config = dict(
    crop_scale_min=0.4,
    horizontal_flip=True,
    projector_hidden=512,
    epochs=16.6,
)
Rows from block 3 of a small self-supervised image encoder, named by matrix and row number. Rows with one number within an expert belong to one neuron, the router's apart. Each number is 128 + 24 x the weight over its row's rms, rounded and kept within 0 to 255. All counts start at 0. Numbers have three digits each.
Before each expert's rows are labels from the 100 images, of 14848, where the router gives the expert most weight on average: "colour at peak" is the nearest of a few named colours to the mean colour under the peak; "strongest on" is what is common among them. Only what is clearly more common there than usual is listed. The data: pixel-art sprites of 400 made-up characters on tiled backdrops. In brackets: how many of the 100.
# router: router (model.blocks.3.mlp.router.weight, 16x192, trained with AdamW), inputs 96-191
# up: expert up (model.blocks.3.mlp.up, 16x48x192), inputs 96-191
# down: expert down (model.blocks.3.mlp.down, 16x192x48, transposed), outputs 96-191

# expert 15
colour at peak: white (56); pink (36)
strongest on: purple (27)
router.15:152176145130141124132141138130109130193121115119118127139136076160140125134094133125147144110126165128150184146107123108084136116141171139150123145148089169087129108163102159065129117134118097122146088103170139136132135066111079164137155182126146149152110141112134154112147149130166148133
up.3:092134144092124082107144131103148154117123139124100124135097104089100156127132104140130124115149180121125132146144170108122148112122120137156119077127154142108109161074131103111150151147110110109118138127139100146123172160125085114159125123155137100174135164144114165167162115134116075134
down.3:102151135155084169148128140135134133114130148135113110121111133131133109120133154163101119142164152153149088131122088171161142095092115125084097119143130086175100116128134137143141120135131084081152101105122156165133131111165143118128149101121084119123130200158122099101138078158170127083

# expert 14
colour at peak: black (87)
strongest on: yellow (32); white (25)
router.14:163121135163172121146065097139071102143110116141135116102125142138123102131128107101149114175159105124095100110122100087169153128109126110129123167141155140084106131116124086098089166094110114123096093163106151181121096083158121151110115170145128102141122129118122104127102128106139127124
up.0:121145143093143145108097149126136089132155108114144139096178137129123100131132128122167135165107109140128150157162105088134122123101124079160140114147112147118138143112118147132123150129082126150103093171122105133111118131129094125141123110124141094105126131165149066128118110161139108136
down.0:110120109103089110137125144108157135130115116159121122137152172148128158103100107114118123159110148098140151145135152106132137143128118171133146166130130146129166132159154127138047118157177145142169121160127080112160141156152128186136143121104123140150131157140124112142121091091099112117

# expert 4
colour at peak: black (98)
strongest on: white (52)
router.4:105128152126142120151089113111166141154143148163136121099138164103143100145179135144093076148146113118110124123097088112126135140095098097109103111075100142110147154109166096089114159124137151106106109157162120088139119142117156089121117087111164100124123084133151108120110097132142086095
up.0:104091120113095127119083093098129125099141131137129136152132163161146111141127133160110093115142098141129111171133106131132098144116147124123071140095137160134141158121119100123125142137140130152096176122097125086132123100105070107143099153125121134135125124107187150148115122193156111093
down.0:118133086155125185164121126162104167139116137129116118098114160108122120138142106127113106132129133093139150082094121098154125144113122127119142109147157114116079116122149109172126094150127101155169158123118141127085150126132121137131066122116097125176123134136121143141129144087075111140

# expert 2
colour at peak: grey (91)
strongest on: large (95); lower left (49)
router.2:151160084132130109110145129130123105084083164146109124140171153088098148125123120131142125113154118122147132109101075159162098132075150141072134142127108072132142133134135171165114149168184145142122139126102127119144163154149151126139101097127126131151100122143142177104126128127103131104
up.0:173100142140153137094109146148117124188135137122140159105145102117139134137098126087152149138092118172129168166131133097113122145096095116119140116141101154138148123174157120096155160103126094143099160140158142115116107120139131129123154124125165124121101077091156142148135085073088149132
down.0:113103131154130085141111115128121167129083081168155146138120098119099134076127161118136179092126152153140126144141121114096100130107092132130095116109133104107124123100123124124130122134107113119141111111087131091129164170089131103126091128119131139101103146112141126111113174098140099096

# expert 0
colour at peak: pink (39)
strongest on: black (59)
router.0:100158087129131128097122153105125114116158154124109141142113111109072152112229145128153151116162159126146131135164158135137093104167138131128131103111156085110096138136107113125119153095106097149158152129100142146096166143139133151137150131115115125102135148126145155124148162131149140147
up.3:120112107130139191144083093108144120147110126103106169129137134089062127134134178095172102086154096096148115149181138142117102111159124152102131126128107162140127160133123116162129105120129123111100124127147141124128146113122128122146116129139134153117172124113115145152119135095128176149
down.3:082117121102161149142114122117075155115149093122165140177138141113089134114097101123143159094101105086121132113120157122117112128113134190182143107134133153113101130109120107146149081160128124121121169103175147112120167145114090142134126134108144141116136147115130156172133102138120150121

# expert 6
colour at peak: orange (67)
strongest on: large (94); orange (72)
router.6:114166158143117145152129135159123135116114155111127120119089120114148147141125100088090155106141147105111131158097132147118078108191170167117165112110122134145137090150124141140141146125111114146160185074086101147122128122094137100130105156124125158153170136158117122124143151101088142121
up.0:143147116133091112100148114093128162109136123156087123093144137140134145126125112121155112114140140132110142114119144151124154139092126124165096174138140127131136099114124114120145136142125098128134151175125101094092134166104123134123113147183132183069127140083117125157109145133120175131
down.0:144168132151128127126075127126147111094127097164113155130117121107106177098124158118128112138126095110127113172136109132151172074133162149158181131149120125173138167110115084125134182140140106111106151137140166109117123100126112114113124183124133117149105133090122161098119121117079108123

# expert 12
colour at peak: grey (58)
strongest on: large (93)
router.12:127109139163139128115153160108112157124103090119107097128113102115103169099122065140146113116124183113177119131098154152148126108132077125105148123151105078111094127138090129112114159139102130157152135130103129133087168144095131156112170076135152135117125160090136126132164174110126127159
up.0:125174106104179133162160092122128107153147104125139111132139137130135107136101122154148164113126159177094152105142159116121111133129110104155111132155095155138154147148147116129140143101120127114185097162089136100124144132149131144144113162085167166121164111154166134114140117138133118084
down.0:126141120154107128118132130100143087156128161147161091130122102096164114138117092127142121096097135122123127121146159118125149137126139093114096146166160126129122141130169121073131105155138155112127128127167142095136154147144072165121118132143151115144104208096112150116117100104090112141

# expert 9
colour at peak: grey (95)
strongest on: black (40)
router.9:102157104154122116105154137133106132156138134101144110136124109159108111134118110160110128136135160116161088102092120132131131153102149126182136131158114114135124126089138148095132172164140166123148111156176118125092178100154159094139096137102103147131106152162170088152161154161112070107
up.11:138173147092133130139143138114087086144125138165093168163125110118087089155109085132152085097096145107120140144111146106140118103147130125145147100186097103146128160110144147148115086140070120113141131164140108142137139086164114159153138132114125147141150109113141060117106154151090083096
down.11:094112105117086138118130098129140138149138119142128121164158159096123147147098089130158114119110091117117120086114138122091123119131162100151113119164154070106171148134139130127172111116108092178107157172140113141140174091114192113152141113129136119115140121096105084167109124123089129110

# expert 7
colour at peak: brown (91)
strongest on: orange (31); green (28)
router.7:134081154145123129161145102153135115156146149157116134104126139108154131092108143109149074104139098103107182123104139134123121135145134169095119150130114178127163145091198145146120167091120138135097140104095113122133132077145170082145106111164111128146167114090105153105110087111118163146
up.0:172148075101156096152120115191146143117130154151140095126145127134106099129118136112112103139128120082173115142144128155123109108097088117123147156158114122131129120125133102117129132126092133117119167135096060112116140124123143135157130121153184129146215113155158143099110139128130141126
down.0:118106144134104103139129101120196151121124100074100147147152131104130145124138106157167112153097158106134142143127136163114121127123170140145121142085125132137140086114104093133111123128184096090131116126097155123128123104172118115152118086178114107110084157140128103116101148127151123119

# expert 1
colour at peak: brown (85)
strongest on: white (36); grey (28)
router.1:100116157144156094137169090128155092122136152126117147091170145150152095142139161165165146134102089146087106106127134104149168141134117098117082153115106137135110120118126137127128084092180143144099125142121105126123115131156145128103123114132151139149129080123137156124142093104166147138
up.0:162123088143140097124116132121143100124097129138134152141115136095141137110127103064110138155155116176138142149111088132156135121141122119124120161116132109154164135150154137169149152127098126096112135186126128137101093138166137125141098139135110080167145108161163081118155118135097129129
down.0:131118116086133194146135153153108135097154179119137137137138135104162139155142138102082096119125165160110157161139128104143112109135093135069116109114103139091142109140152105106123177111100124142167103119117114133137126127093136120139171142124151151140106153142132144141142106116099095108

# expert 5
colour at peak: brown (55)
strongest on: large (100); white (33)
router.5:165101176154157181162101150140111135147128093154099125111140095097134145104107096111136096139138132112158137086130130134133117169112136166110128133142100112110110166127135114160107128102106100131118142143111137120115122138106147154116111120167150111099129109107074118131070129088139155141
up.3:121162139116154121132069173101135123136141114127116114138164132161092148123158121094121127152128086163107168161080136155144100100118139086109141171135127109082126101141101139105114128141124165120185123104082109112089165129122153130155138138102141159134182086140153093124164086096147106113
down.3:088112124143148079129116116141117115089165137113124092111082137158124110139134135137104103095100148140157081145131148125116111123156156137127130078113082154128125144094159089120121148079130183122121144152120154101158078111098130167090094149137088117151124146123119116112159156164139102149

# expert 3
colour at peak: brown (65)
strongest on: grey (34); teal (27)
router.3:108155154154132127127096136155139105128103151138132123124123131178175106172149134135084127119138115123094110108140095138131117169132115112133120135128128114131135086103142124168168132128144156127103143115098103135102109130143142098116099149143109138172162108170102152105144106111132127135
up.8:173139144115127125188138150133114154137141132132166136149117146134165140149124116122115140173139132157128143108148128134120147148168154115091124133129116136097127095146166126112120149089118091106126107168087140130128125119130140118189115134145168165091134108147192114143114133105102106079
down.8:132132129140098131126115117126159109131093140072118119138119098120099154120132112100148095110154144121170132139107129093077116131104156120138129102161143123194110110143122134144125109087114135137168113157113149139128126130177127155171144111112107078142121151190076108160147099134128107131